config.yaml
model: "masked image model"
dataset: "simulated stained blood smears"
train_examples: 97500
image_size: 32
crop_scale_min: 1
horizontal_flip: false
color_jitter: 0.2
method: "mae"
mask_ratio: 0.75
loss: "mse"
encoder_arch: "vit"
encoder_norm: "layernorm"
encoder_norm_position: "pre"
encoder_activation: "gelu_tanh"
encoder_mlp_ratio: 4
encoder_head_dim: 64
encoder_fused_qkv: false
encoder_bias: "qkv"
encoder_qk_norm: false
encoder_layer_scale_init: 1.0
encoder_parallel_block: false
encoder_inner_norm: false
encoder_moe: "expert_choice"
encoder_drop_path: 0.15
encoder_num_experts: 8
encoder_moe_every: 2
encoder_expert_mlp_ratio: 2
encoder_experts_per_token: 1
encoder_shared_expert: true
encoder_patch_size: [4, 4]
encoder_layers: 10
encoder_width: 192
encoder_positions: "rope"
decoder_width: 128
norm_pix_loss: true
decoder_layers: 6
residual_init: "zero_last"
optimizer: "soap"
beta2: 0.99
learning_rate: 0.002
beta1: 0.95
shampoo_beta: 0.99
eps: 1e-08
precondition_frequency: 10
max_precond_dim: 1024
one_sided: false
adamw_lr_other_params: 0.001
max_grad_norm: 1.0
max_steps: 5700
batch_size: 64
epochs: 3.7
lr_schedule: "cosine"
final_lr_fraction: 0.01
warmup_steps: 280
weight_decay: 0.2
adamw_weight_decay_other_params: 0.01
Rows from block 5 of the encoder, named by matrix and row number. Each number is 500 + 50 x the weight over its row's rms, rounded and kept within 0 to 999. All counts start at 0. Numbers have three digits each.
# fc1: shared expert up (encoder.blocks.5.mlp.shared.fc1.weight, 384x192), inputs 144-191
fc1.56:473573455552528470473407563395447466454493500519532527416552536579457466515425564430468557462490454361540476452500442472589498541471492563511414
fc1.57:460458536455489511430464483433478477581536544502538492523453573554498454429530517382514524529427474493468468616395424467526416379463505540539509
fc1.58:502514505459515619582472549402470497437540521502533403546493470520460552543511490542455405522508429503422430555540435491518496443451469525440470
fc1.59:540529519534479492589437546493498441458461505500478502463510526477467463578599582558437503561495495556496407527559549475481492438555579584426463
fc1.60:568493566514456476507476443593471479456507493453402528555471521589491463555520492542492632480537483441444493538478476485579510465491515442512575
fc1.61:578524540487497523519531451519518536584466493494541527488529557473491535446526490460462543546566516570524480464508548521432577409473529538515541
fc1.62:532513496561484480479616442381455499457541541564527534429574544513533469483363534484520482507446473496440524626544504558482438496495560483528428
fc1.63:439401486481552500508415490471477456457500476521506541475548396466385489496510530553414572455476432450440551489581582465562489536539519505468508
fc1.64:569466491510489496562514456472538491655481486516558538536475556505516456679508503492517489513472523522489482532561505545497514466542444491491562
fc1.65:503530447435463546542536561508558590504589575546469413406525515503534474461492431555498433495396530516422378413547538519413516534523603462406453
fc1.66:460465525441546524511427546558493566456435530485490481459526516426582469520502478520544493482486427423540519543567388439482528455487499564518499
fc1.67:520447480577491550442428503495481511584597421559472410526598465559544556511450511493557507567511538546518481413428475496452444414527527528457573
fc1.68:489482487529465588432498514506580512547492386545518512433539477531489570613487513497520454548473426472520487525487488426601494515472503438539344
fc1.69:580635487550413488487495455536540589446449496428486514488469550567452552526485471496499428428491527592454498512555410595541577553516495477495500
fc1.70:469475441611543411457468475498405558507476521505537441545487592482533469452548577494572561472526515530562459483542538456546514514520528473528491
fc1.71:525438447531524498516546510517594485387497553535542549465421462469566508500519446540502495443574620569493492479430555461487504475554468542531429
fc1.72:483477433489567493484434526482518482507473549539512576504502422589525491495550602508504511417481485499444516501561474467512532440491490563452576
fc1.73:420460471467485481496452445498522482447519553379569512493472535546533590572514523500534527549567596446568500503524509555602491615497441504576490
fc1.74:575498511509538513510450530423580570493501519579515480469545532580526465461567522432472578410458426488419444516499503515605523500455608462496509
fc1.75:487398517563449554508487502569489465499513455492490575476476497624443507504469520439512520490460529457518492483519562474500456467499458478483511
fc1.76:441420575440541487549424578559519589463530529537517480518562452616539543510485545510435559518519597541457470529536552492584449508493459505567563
fc1.77:577530457575577460481478448448484544441483512557480452579481610479480494403514505530623440549503488479462498485462542452534467520516502433454456
fc1.78:462494484494531538522481549502567546478424478554583556494388446454416515396488466495477483374456529506530493491475450515490475439459541545482503
fc1.79:548538482462453500445395437445570463421433466520445527470465524460539549509497460504638447527558511553456512526478481521608521494418558507495485
fc1.80:472472508551421523479494460627491434574501420458468539518461466535514428560503445452568447485607469489547528557548453448568455516449490594563502
fc1.81:522592569502388465486594508377480432432408447373497536427452483496334463499513461501477513523501535588462583493506417508461470522542529512493522
fc1.82:540457501495492451590464527452566447468527435542427423484535514483510523374509444538483544519597458500498473472450564472606481569502489481524486
fc1.83:508538524460537590514469430543520514458566502417495412429544449509508450518445454564613473539509504450507494567552504419498544583458549562475443
fc1.84:586384448499578434530513496524511498486513500549571467532525396460517461486450559451582574539412557519456493465455494503484542565465487499380578
fc1.85:472532513483578486543496516509446550540493532522496550535543487525561399476554462507482530524378495403549564480604498528550503448399467582499524
fc1.86:411561475550558556445548482460521569507512520572489551522558501503562532509475561573404473535486507554469482478541469560492539486449489595484545
fc1.87:508528533445496533433491448478554555481509532448495491475545565474442487541568476456451438562395473543490450452488560429535587523483494545376515
fc1.88:556538563503470508495603493468506442521497462543518505559515469563492473511554465519452468510552519386425482472418361446463517507451481473495466
fc1.89:557504431507505503597522519488495426450527484464486475581488551487516548486526516511565512448436526513521441406452466395474461528442475583520541
fc1.90:497489506525503523490447499582633583470463500508490513605492526495490564467506531525561544514491485498612458550437543539473462393426422424529376
fc1.91:528588510473555445504478464545537535532501426490520565433493503456410481593511556494538531527543445532501457483520422502462481492458448585475612
fc1.92:497416424407481522494454519519492576416551572463468467462467484508425494529515531429536503508464445468504487515630486508436411407552516438595526
fc1.93:430488502480528461494520431422425553512583451467474554405486468463426564515581543508474532444503497626521599505532473505528450500572471592439479
fc1.94:545583520521469553394436474463435519513529560478497484516501479568518583489524500488495567625501514488484456509406494607520542445459595511485472
fc1.95:587485520455471590489551430487456499516549555601544465506472444493469450481504405475535506449534470537503532486511468479601468497564553452576546
fc1.96:423438549577470552493453545504493528563407512427529409458484486445477428504530523596534465533564502500459521462488498462569587509494560445472454
fc1.97:503547609535486485552520454498465573468447563505460505482462472454491587502489456424522462384459513435498483445534507561545460450522499459431366
fc1.98:501504489472506467431420432536491615510504501518426472604559455524546471616529514439492538613575545506523487443596470426496490468523513460496502
fc1.99:557515533499577477492473504546568537469480568452426567509473593497515533496458496448519472462530605479543508510576607373485476474495463434508532
fc1.100:458473504513495468517497441452479588485467572530528439460562395516478522471462500530596459484433492551475554590590498506527516481478541490468576
fc1.101:466528527463482515449512461487552506443601436514535559608500509544516465518454505402539523490440502481520574531393521544490440499490545358447431
fc1.102:483503385498511607546573500586563590518565532435536514429555553516436467494580412411463452494511511464526554505472419456491485430341497537466522
fc1.103:482511501487467512527534508572514519478487561453523510561573484524631470454495472455491559527491621492516554517495524454414527492531470472581474
fc1.104:557541431491472473457504407527457588390449455558482536445536570548528540461444467535443572493507478455471605605518458538547464470377533575470471
fc1.105:463507484558468520526559501472445491458465601451423482583427534511506385454548605406505439454461577479495506423547445509448435453581493496526550
fc1.106:456485489551577528521538426516583526477538454546542533565436444506453513530448529482485448500478417491536455492500592510549582508554476513436564
fc1.107:472454526561448534464404532521478506452443593537475424531492574524516449497520500536496521518525551448478414532496487506552479509476501456462511
fc1.108:532507616440563570512503428562440537430453449503613475479482490470496471552476536526506470403403428439405498541466460495560522493488456490450463
fc1.109:604523492420460473522435566456478469494528553497532505500444466412421515551563465437571480531556403492441519483545474490484539472556469502474547
fc1.110:495488427485487479478533554448505515362500428443552503485458530545502445541508569537472479510507433480451492479499431508552546432455468418501492
fc1.111:518531417649583494425482431402544565555479559483461493552484564538492511486484470482500457542616554571477447484473494473507511456481500420553446
fc1.112:430565541451530476466471510538505530564534441407518483452483504492498550511502536519534533497541372434589579586604500499471569514487522516437538
fc1.113:502482480497546425520433484455525558491480425436528420472534501467429595517589597489547457489491534418505485542485491349521527568469480482509439
fc1.114:430534576459549537569601490546510481515541456556515563525526539409508531461353480473463484505421569494523612470518519463419619491516450467566501
fc1.115:363479521475554514445463405448482569522504569481571542620365527517523451455495567618525482513453499548516493517450569465561461504516529530467516
fc1.116:490487489389469550549483574597483552494519456398453535489413539434561470428560453489412488495511597418501519445398462445596522560479540488576390
fc1.117:485464438477513605576522442558460548357468472479491464529405485497452518446575508563529455415475421585424549540361425575516551486497574446504453
fc1.118:482434442451577493549498585500537457524534466511511610532543526520558424515535548481522448586607582540408481515476526545521578439537528447599575
fc1.119:497448418516574545479526451525433516393486475488502526447415510541512540500622518501440507516494525491505431617517509498510595449517458431557421
fc1.120:490530531427506541475552511498377555446564519417611495447468633523426535558507509578530490530501491471511439417551437463512453475400608495515530
fc1.121:535633502562544554482451440350403482560447553517530513508493482470616471478555503475500491550527500515511532508551547527408555510554507564536387
fc1.122:542516442546423526479552466575456442562487533514451505479514548489403409443454545536434487417515558505476457426464562519594529512534485499511564
fc1.123:481518430545448473503538531531452425460494551491564462566482455488538577506535565490521491492465460489557529520469472453528559549565536460530445
fc1.124:562463506514453584517495536530563596420500558476519514478507506478572446489544445461424489431564512445470517507584534538503451482396488544524509
fc1.125:543562409479564462533521490479411551553473492484501496460452444501487541496415465568462386479477515486456502550462428506557488487520460607500421
fc1.126:479569532521525494502522556546474510632495479504414484398612573507564477508502512536449582468449480599460467496415537538451479439510573504510484
fc1.127:563439517525400527553542551516544471510467461510408409507457510485488537459562529482477468456582544519484521528445485534558523517483498549465527
fc1.128:493566571508414461513447582519452519494433475461486517504446493520547445514488440475479499445462497546536531558490457532506433489515390489475515
fc1.129:449492561483473418327488449505497580473492460432489470558440458585537541463598517509482546497527497467429537529488494430438527545473444519506542
fc1.130:557563566460494527480487514516440475527494530479579542447519614482466548544451524527508470565573485507507515478491448533472467480475573492540573
fc1.131:451530539540432508622497511521511595504551568530459457482539530643567501538536482498472527502467528520582592511512578426520411471495564465565488
fc1.132:405480461524566462479510479552483463423468491561459493495476453422456537430488506503506343466571491509471503533484535484563581420492595552473529
fc1.133:485520569473551528496483522490513526479420498503520453512464481370518639482488530618432447497503481620504413556437495538604524468545580388508529
fc1.134:382458559552628484503510453504572502497434563433516535419530512433543519416543509518523576636511495508515553535399485505496440506469514557490440
fc1.135:461543476556494404532447497522501522441498477493453514494525453564582486446586476494402552502497494401509491545509497531441559501582429474572441
fc1.136:568507577503555393491474488560525515476437556491473555508548593422538406551524567426493466456546414472629571508554443496516529404514482452528572
fc1.137:496512544478473566498508498580424503499471636462458421400540521498459408497555611473457472597477636514521610478460496496500553541502522517501482
fc1.138:469536431537457380527621486472494567393480504572427557473433429577504522444577516487483456646437462568430441504462468569526456546424506486484495
fc1.139:521529487459487562434459457564477512506546494418413392555498560586491594432472404510478547507538595519536503560498511508536578594425511413448538
fc1.140:528532586522512453492482468530495555513411635415514547546535503504488508535546489436522520630511508558500557477504467485561406518526514504523452
fc1.141:559555454579538426553418475547418541529522448607475482536549520399505515481549508392603532484520414541597516454566538504442505542433457493552503
fc1.142:511525485580546541432509511503415443485573456480445442528455446497544459517486515509488421479544424523444539454581497613524532487577536515467542
fc1.143:452493434518508458575313563534453513568478527518497473438417508539488441612477436493444352543496512543423444531499556549501525473496491597430464
fc1.144:489404500563482471507466459490552534477533443482413533516534445426453507611444462546552455506598602551426436456600443383450491496566580517590507
fc1.145:518489512533494431561556481557534559498609403475483488545535515503572467489595519512463473496468532525504607547508520516434529460488378567563658
fc1.146:596435431473512613508473453467628551513465522552391450528475520491560432437489470459490539570516469553422530461466566499541500476476442509495478
fc1.147:500482552555550583456530489369541528528549497404439531526537565413551533484489510458525430531435514553539436578529488474639469549554432391548465
fc1.148:467501457426561511489551453492502567449489449471490486511485506484476413537475448552526449506506386558501519462521466490519507461519369505524498
fc1.149:490535436523468604446524505515496482462526562598549468527514536412371509413528563479518441477438518420568430553539434577498481456452462486464518
fc1.150:457458456582473587474481587554497569523531555359467463461542430502539493494403631516526433500502592564389552446444513460491489467492498478490448
fc1.151:516540514496470530470427509401417531424443468462489404536522586606470462514503617431568586479456528574491409502528490496519480563522479564472465
fc1.152:539513569482433574406480528423463511379539540555463541499458528488479486483450429598524494476455467538496503517488507529531437496489571521432481
fc1.153:533459441429429480409506441568437537540470398514551454402605455435473511469466551509501521479473516435472461420491509529579492442528575471536503
fc1.154:557501477569405519511465492439548509493450483649572450536490516600560518522488427483497487590475526448431367450447437567529495487513450506526509
fc1.155:505500504536539427427437542454542516508561526520584522418478611507396436489489409484512475482434486508437479492439519484436536509465500451432501
fc1.156:506496489506628560494560524576491546540496541567544474533481384613492473399497443556524544633442548484395523454526460523551430456475469475526524
fc1.157:522493472517528454517487551518393526453616516505550464472486580542577534583566532506568545487510493509539441553456480539532531548470524460500551
fc1.158:533515581453457451523381461556494497439449505454506535475519485511516518548538532452541455453455504629590513552574429521468550482501504563565513
fc1.159:604565495509534481506573456504426513467554564532485374484538462413468495554492521556472398526517510562523401512469491486512397498464448494561514
fc1.160:458510437496555463421491518463518475480432503479488532358407494404570466496592474483531529510471500558450408600515421481497456498587473563457507
fc1.161:516494531491543506418450492515431538613533576488434478535572439586548514514555558518528521483545469489564498489508580472532512502546391529458527
fc1.162:507476511519555573478557544548532435480584554583416494542471468521528460532389467526582513540449495490455520486558475402485448517508495553537493
fc1.163:578527396553451510566512564469559481452575560514589534510610493448459541490529548491541520441433415485570581494449453535477424450562464552461480
fc1.164:440565472509515456566560515536462531507538516567611450480441515562513546517476481539530479475561571499487492511585579461525545551545533430491535
fc1.165:521506440505411543480437532513520527594599458548501515493479528491389456548469453466503540467504476470480599393559525542585548557415521571467513
fc1.166:528466457444452397520554500484505588546471588447515527528521451399517412456446507530488468482466491550524438557481452500509448388449497498461537
fc1.167:450568437455494513562471468473516584401587517602529493371456546459493545551443537494578498463521504558564506546466501560500483450548551630557554
fc1.168:446474484480554525584444484502394430474534468477491435558456444502596478517499477530538436451532584518451533466516458460517487456518432514558502
fc1.169:471492569402567558480453451472554569568505545501554593458556486480487595398440482534507430461479531496517394478503464524454576430446485525426489
fc1.170:466583491500489556441498444525489376511469527483520563460479514524525384524500547551512580408453523509520496454575562427523473398518505532482554
fc1.171:535521568405486429490546523447524525475471421542437491502450444446514574527559523533508569522557456516536554607513466440518544476510530499453553
fc1.172:438431413500460468448505441583465578524504559514464554467426399577497511571449490552459479480485539505532424453475455470503559513544456548571576
fc1.173:538468540462410440501482497442547464427502456425560585401425549493519468523511531431469531492514500549404467481451494516512512450396578529425491
fc1.174:456451447569441557500369528433502572494472445459546473583476391463540483455445515543468472513451547596445512459362456489573471448397490497429461
fc1.175:456490565590508591481501461436402472389456553537472496524465488458567519592442492597536535382496575437541624573568548528533549513424517479582561
fc1.176:511411547435501536493502506531512555452460479534550472438460508533413480476481530482507551455531563486498489434519553617566444484450491525494539
fc1.177:456506500529510474568515546487544516452473473521436439568481543415530485516467475462488570384558463540399453410506532514468535547509505589550568
fc1.178:506470380515594579460510570579436481460488505599483489438434498565408538509523447471600536563518517480609485572525499532450583455526496503549515
fc1.179:408417510577523428498450517471466555425418553513514556475532475513348571528517511512539488590585365477504408518561541552564459491497521501468534
fc1.180:531528435480430501566470588462420527507558493447504495442489519473460505522461493416500484513454413601545607546486539557550533518518497475515471
fc1.181:468446481511420423478522433524436507461494460528534506420427560536533542445473457527424522451557496549463472516543427498509433497477599601482493
fc1.182:508504416460515500514523454507434426470436539569538388536550480465455470433565508443516499504559458537489471424462425590535549564583484496435515
fc1.183:516570444475509471413545468466485583512527487476537485469446521453500524564472446465530512427512499502519575455503548550475459488540421453584456
fc1.184:453450579459490449521504566493470437378596496530490546454490534504495480470473476535538501449392516517505575483484474528458452450456510476480508
fc1.185:509616416488554546471560504500361487443441475485463511546469422433568507467491534436434557470506425522450457436450537518611472486457502458486431
fc1.186:485433457524382473409651528502535493495504467471543522517486462459493582492469479605553530391547436548542494505531500523580567434491550501542553
fc1.187:499465581500429492550554489449503555577442410526479527539490498538414552428521508453496464451493441474427492550491468526582432539460532564528535
fc1.188:484512546503474566404514437482539510549476465482537516487509473498472432462466523417504533479448570479522507545492391461474508507516463466424518
fc1.189:502504515554541510484587444513472456492494485532539503507501547616522548506450479480467537490497475575530489560516453567550456470388496518463430
fc1.190:475567436523556555572527542410576482444499457457451490446441433611541570554443502549448467454446518417543454561591571429466519490527499492577518
fc1.191:437451498442470546450480551528497535505487452434481487428456534417455548475515484467412491466446439464475560584546525531569563424424568521496520
fc1.192:404553481472488444424430605511490470502467560560417563537480535459464401431501605484580543516486455451411439467565514472541465628498474529454525
fc1.193:516426471431526575484520452474501514485498456523449486452503513516447506535449497523455468496466446483488474480545454497448500529384590502499507
fc1.194:516464464627432512608559492422537494545544531472522414536458429520459476463512536373521548548567526499500526573400506525514434494504502562501489
fc1.195:569539487473470565519521499544534533534436493561526554522560517399535457502464564499514500477557512422547407387433502411499576414446439427463507
fc1.196:554463517441494470556397521499423484538493477533455492560443526488419459490481468517484432513470544446439490522483499556554382545481510494546442
fc1.197:500458545478456503445537564590451446491621504461534569532499459590534405497470467413496582522420487502523409542434414490404425446474506495504542
fc1.198:487493448631551532492488556481491470464565527523541499536552445640491567476538500526454459469422421548481483580518491533464418467409472414585429
fc1.199:471489524535503555554503480548414452445419526499571578454482522576550491463529520434550554459581461466499500471524511472581502496372503487531511
fc1.200:574524540474530533431505415454471553526437544507524500493504439443491473472580570565489551501498536550520465548503461553454500566640519463511529
fc1.201:449494477452527586473503541473500510466398423467530570444481583412542436598507474556509563467426501520564503561448424543502450489503499373458458
fc1.202:519456541510469613516395452418390514526521530473519469448442407467510433474528536430628525579402500506545487497539431543580558454600536523494554
fc1.203:547476611508488565527593393529578478522499510478453480402386454522432578520544486509516421530517454564589473449598471566512477378459540523459471
fc1.204:474503459439609479460508421490518525479518527457481552520558436543551534528494505472418444466493449554438520569525563470525562499413529488497411
fc1.205:491522432575573511465417577397460545456492559493510571506514530552416450464490490484511482498475413529473480445519500472525529456509448374569507
fc1.206:500470495485484479356449422505498487560528499382362523499537484481451569450562458592583407499465526500489504510516503444556472462470527534462550
fc1.207:519520527448457521435526511525493486546501462561511444493493484525498446523397443507509553522466501473493537545550556474592450580385502448480493
fc1.208:430562569559566510385566503472584485456566476469554528497557385546438462450446513493494477556570533502457537471468542483563496525447600413449404
fc1.209:523464403531472521488543440466548468513510399528381489377513443458556508626444544414531437556553531505521483527562470446522477458538520497475442
fc1.210:558535510559524505481540542487355488479540578443595464507515544440583456449530528567505455419532539597520531507450426476558449626495581488389501
fc1.211:570460504528532548461531516582487566542570425499514544563466535448510424482459590536457617446593605451452526476461487512531479473531532487486471
fc1.212:535424560490574487539533444448533439447510500518452453523449555514488475526519516479504506480469498522497500506482459452496405544550516490488536
fc1.213:411416482563541457504449652459520517499537438445590566527470486539545511480541408492526468466585531584463502535461450533567367510432552398466568
fc1.214:486518580504518535575563546540481454548492518539563535540530449485571511601541456465501582449437558519574395477446554448493522507499541505532418
fc1.215:397402467527474512555601552515448560528569502541446481509499599512550482524538533503472454553510423560495498521552532475481396471458535483499419
fc1.216:588513483486537440440477461512456524534553485501577513482541369469496475480566466557562528596488576480527418503528504496471563472512477505614447
fc1.217:481549474459459462496461437547581484498489531581527486535543444505614512410549534574511509418560524514469503499609489473367510490599463517440458
fc1.218:435572560495524537437492466516551534492499491478522489452437558501467439471515499547499520539492532509469541444498501416510465438572503564523519
fc1.219:469506523459467500415509551543464529486466558612590445491576461500506499493548524432514550538528654514575472479553526499518570499531470499509518
fc1.220:577549511428515582515489559421509509513511523483452517516475570548454548508466538553420467503458481526514545479512532482517497426488439510489583
fc1.221:501528530554503533329468517579504535434491433450546472502471493497572530411471491555521401474534573429498477468423531479499400497497496448523537
fc1.222:424506567450544476636517443466621528562515548510594478510517501566408510487508486486497462481476457562501471477577541507505488517465543523526550
fc1.223:430488493517498490540421449457483528517627491567488517452450498492536558462626522500567539524462448517547515486465440557481509415551448503485512
fc1.224:545458487502459529596535487525508509531510581376465487539502454540501448492450501582402518485454587462477516473453526525499460400498524454489457
fc1.225:503484497545456500497458500451584557525427472523531503466526450485542564495494508410553551492544483515447525477475486407500505489540486556547520
fc1.226:443517572455488464445523413499511486456503478460442532504537503555469575557588438489520481511545516511580556465462534510527552536478480436539446
fc1.227:572445504517451432521554455469444555522518435482557486504481533482474558478489634505521496530551492470416519558470490498566522444452530518459482
fc1.228:497520404507471440442510506618638527550415547486538533495520587524529434446432484541516421495506596500484428574483634415444527473421487418549488
fc1.229:485570415391436510534596493451526437509538508487464491535539515522524534404525497511488480512566527524475494518472563551485510374483440501477550
fc1.230:587543473500527487410446476525422498552473467575536391547477494440475464535466452478437470468555488538483518498524491455600489463440498501518557
fc1.231:488438487464528540489514470543494404460502478515526544495425538585483502543402492552469486560498580437422535458546452487463555527391486466504490
fc1.232:542556477456529468509480470442593565579507510470522451520517557640447427521578548554485450439549454430514580560513641475460479531530518470481498
fc1.233:522406582449441478426552410443524571518473521543441490564452514496477383449526464550477554521432442454532537509562500498605497405499471455545526
fc1.234:466471465408510540548504601578554558441458526463532479561534445388451527477464565474495459464550597521454537451450513481510500536530539506532460
fc1.235:526539554503387471546539549479632451461462518501500488505495515447519457475523513418501564448473514534553489557480587415492605455508511491542478
fc1.236:498512524510471531511499565538485526549523540526426564485437537474590411443469503558457483535500508444489520588485541512483430407408488473477493
fc1.237:453544449483581425550445479523423505461469505503534450468514492612491493555497584472439504411529493400601453579564629468604539464469510433579503
fc1.238:461527570378471536498414503575476482515513548498438486513482579553424546460511580540498449531469441421466465477469502519478495447482543611558445
fc1.239:508571457564540507566511527433518534419482523479445433437422545576518472566438568549427527487516531541460546551595567528505436574513633409525494
fc1.240:593544492532443556450519458496512498426485497400560461486450429451501479540438510558471505465498507523537619466488403516563483513370477482454480
fc1.241:504498489484405502507553420456561465528472553432429485578525508422490431504490515558580414510431616540592465564572585530529470542443481536469413
fc1.242:436481487534573529509363592472542467495473479477514494574549452512466551559440567504454530506431690452552542444492440459472442423405562557476480
fc1.243:437502453465449593546435556486512493589563511452488440488462522601518473443630510539408524592521559440460534535427455469527559507520473435472530
fc1.244:429542536571484532356471532568486426526521535420428544497470511599410516525482501525468489508454485472528483474458454483520537441405445439584504
fc1.245:559556548432461418483519572483528498431445516493476410498532521495387516500580555498563504488504528464509445454456576595408539635472430531518533
fc1.246:481423456395526430577417476572456533432539533507571398527516621527407467581617559484435533521542454533472435542520554536550428465481516511577576
fc1.247:461499481468501495454408459471572470401549468499428525527464462512470470517519506519542439504501489504401549398596543454629500469509473506535548
fc1.248:414509461476469433548486435479420429479614457539465479487360467547553470415478516440593521543493528492583498599454484572543565515383499480570516
fc1.249:553507489404497487444506498453431535381451498491408377480451493488412470410529513615479472570555570467496508542562523511506486456531504469594530
fc1.250:429437443516528548493511583516473490524474452439618584546476490481545561499547533620610538429465461547522487506476443444514500464469450596494507
fc1.251:492411573411530540555474525497440537507535532481485426439524470453496558514533475415501567555551479527503473486503415578444546527483481600475446
fc1.252:540394481583541458526525430423518524445544536583521489492533480473432441540463568420491438551495434566497457555495471418572499557558452464506465
fc1.253:465402542486577464491452553523512507495535443460452500530515528492403541502565450466507485400434587537500474483519500528575503555543498408502477
fc1.254:503541490447419501602428526486439591499546474453546508503522554488426440538611536527495545419615508472466446528464550473517463462410520571512534
fc1.255:458584498435504478517532505498496527426601442462596557457533542489471604514441512475548510467459408498531450491508565427450432457449527608481601
fc1.256:573496484521520499529459536519543455506537463583503456613530505454425346591477557439496519498464531486549471457513515503568523555553530461470530
fc1.257:497428529435471562457491416457458518422595499512541501403571545483441433430427518411522570459419561517505552551545518532512424607493451617570563
fc1.258:438487486497547488526599532543481477442542534466484609474524520526505445484510510452554459466522524530470420444484441487523554516471432588441436
fc1.259:546516525488549434511493448437445556471519497550467529531427512443455418468439515487514447536531515476452481524467438447567526500494438477452509
fc1.260:512475447506500555495454560549458535422494499519542510457518525576515529455569477439508446437466457505508471557498532569418496458443587420533445
fc1.261:548510440593504537598472505440486514463437489466412508521486472600459488509486455519490617536467561498500515504496436516535500573501495615517440
fc1.262:614398431439497445456595446550542422435544538529512405468448445475449546365542585368550449464508491526452502505475517486587423486504474467530488
fc1.263:434493480469471470559541506600532443504495488497424527493513454402501418567466575406474425477497457470528466426552551541491539475381537496566561
fc1.264:520523505520528474437546560441538473476452380460582564522546572506503483440524539443474510448497525483562562485500491492445619434528447508510527
fc1.265:543488507522512490404399543459597452467464544514603523495415490456399557400489502492507419454472467490441517531494568459602458467514614467490421
fc1.266:459504603416498542415560482454457467446501498435451477502449627495486489461488540527529556536591485573418553544506444492517481496519473497589463
fc1.267:451506446406363434631542512547535517433384516411399405507544544592463475491474432493519554392501485505511513574532519544517516457500526468492454
fc1.268:480519496473398582513435556522510575503485452407468530403441596583473522569581475486541533510460494465498568555481477440508413468476536477524507
fc1.269:454545481536503373479572494439506499477577559565544448455479571480563538468473484591481419535579509576517512499472509510490517448546499480455494
fc1.270:592476523508504596510412537461514492504486574537470507570600525587579420312445494490570585508545463413478447480453499498467483538503499508515508
fc1.271:540515503498564517482483461552547486446451480532483427532461482450535539453519464437530515540486495554494546560470596504415556515549497472530471
fc1.272:499450540512448535442566537469523452458503485372525470512459532452504531516461509524494527422480556575529415489512513525483528439440522440538505
fc1.273:515605536429570484480513554457458581491467589474461452479485478417522531387424559439444516466463460482536522483536369508519384478534536573526573
fc1.274:589517437499516449480532521567488510409525491432493529462476437421649526503497453444421489509454539497508495541519518400581549504456498521514541
fc1.275:432603514429483533462439546451506466443474521483511409552545520523480349468396466555486496407536483455566490447580550433555500483578476458466629
fc1.276:536510429570499540530447463503524493469454461475535605527497553541469497513453567576504314460486542564469483519508554558478497542545465509548502
fc1.277:577524533494528488496455540449453540469443545547539554515444549558537536363464472469492506476530491544462474472519375475506520488497551542536611
fc1.278:506533552416555476565474512503514407511540510459482434433510591500432500511458504546564458446435456485520443471509505459552470575428535535493451
fc1.279:411529554461461490538433398517511530560562520444497460521609540492496445495546519389510447411478454486504427476563610519586495501484525487626521
fc1.280:601626460475522497502505485575468555412426493467452531477388580475541461489634558544479483459453577517499551472541398549587484572594473502577520
fc1.281:496499425517515514546533505432516458559581475500550484451430441547533480500511510510526382483462456513427578489391475486511461432440500559450454
fc1.282:476518496427491528482395461519457454520567387485551463587513594476396502535508565438585441395508525476517622390459448542604507458527398491487551
fc1.283:533437548523498560520497434540518564439524444363396413507554560494492461480464513480532496485438516553442373577463601467531487458572522441441533
fc1.284:393433511493574523481506461491574444554462486493458443601478495491534479450507439520468489456590561548550465393555451498532542473480585492474573
fc1.285:512466580506503472503501478517506497538471571509524481526455525587645579427515488477456439479544563576475466520471431514421426463532475495495494
fc1.286:544571473548457574407516582490548523529503454476506464438530407490502483478460443486479489459509466494419488487404565442484467598416550485500578
fc1.287:551529471417481457466447580477445467540529576435475472547470533485393467532434510381470481476473499506511517459491493496530469480473501516642457
fc1.288:538624459545593516525533531503402468477451498454511500500583578501499584522460458476515474516478468510435440422521546506603508539482566579499516
fc1.289:425409522443521604366406578483487450509478499428509569494503452454529529503546503473543462527463468500525409597428494610579541496555493543538512
fc1.290:491496470494653490552495377645537560472557542487436551514530561542508459478473475487437464466462550516453443477499504517470502515496543442492501
fc1.291:535448491450583518527410562519568497514535475582567534496460501527511421428472542487564591459539605542528482522496487515462462516408399455479520
fc1.292:495487477518484530448487529552645498507479468427381573474532504547433531511536515552424398436379479597527587543454524471454432474494470532526503
fc1.293:495463452555458506416484442425466546503545534558609484481494530526495600560544486586553523508524513449459474496526510499555444437563553446412447
fc1.294:486515574509487490597497492536435483523558481556585564508494397484534457560486461491519550490399520464478544514531443507450468548499505439520492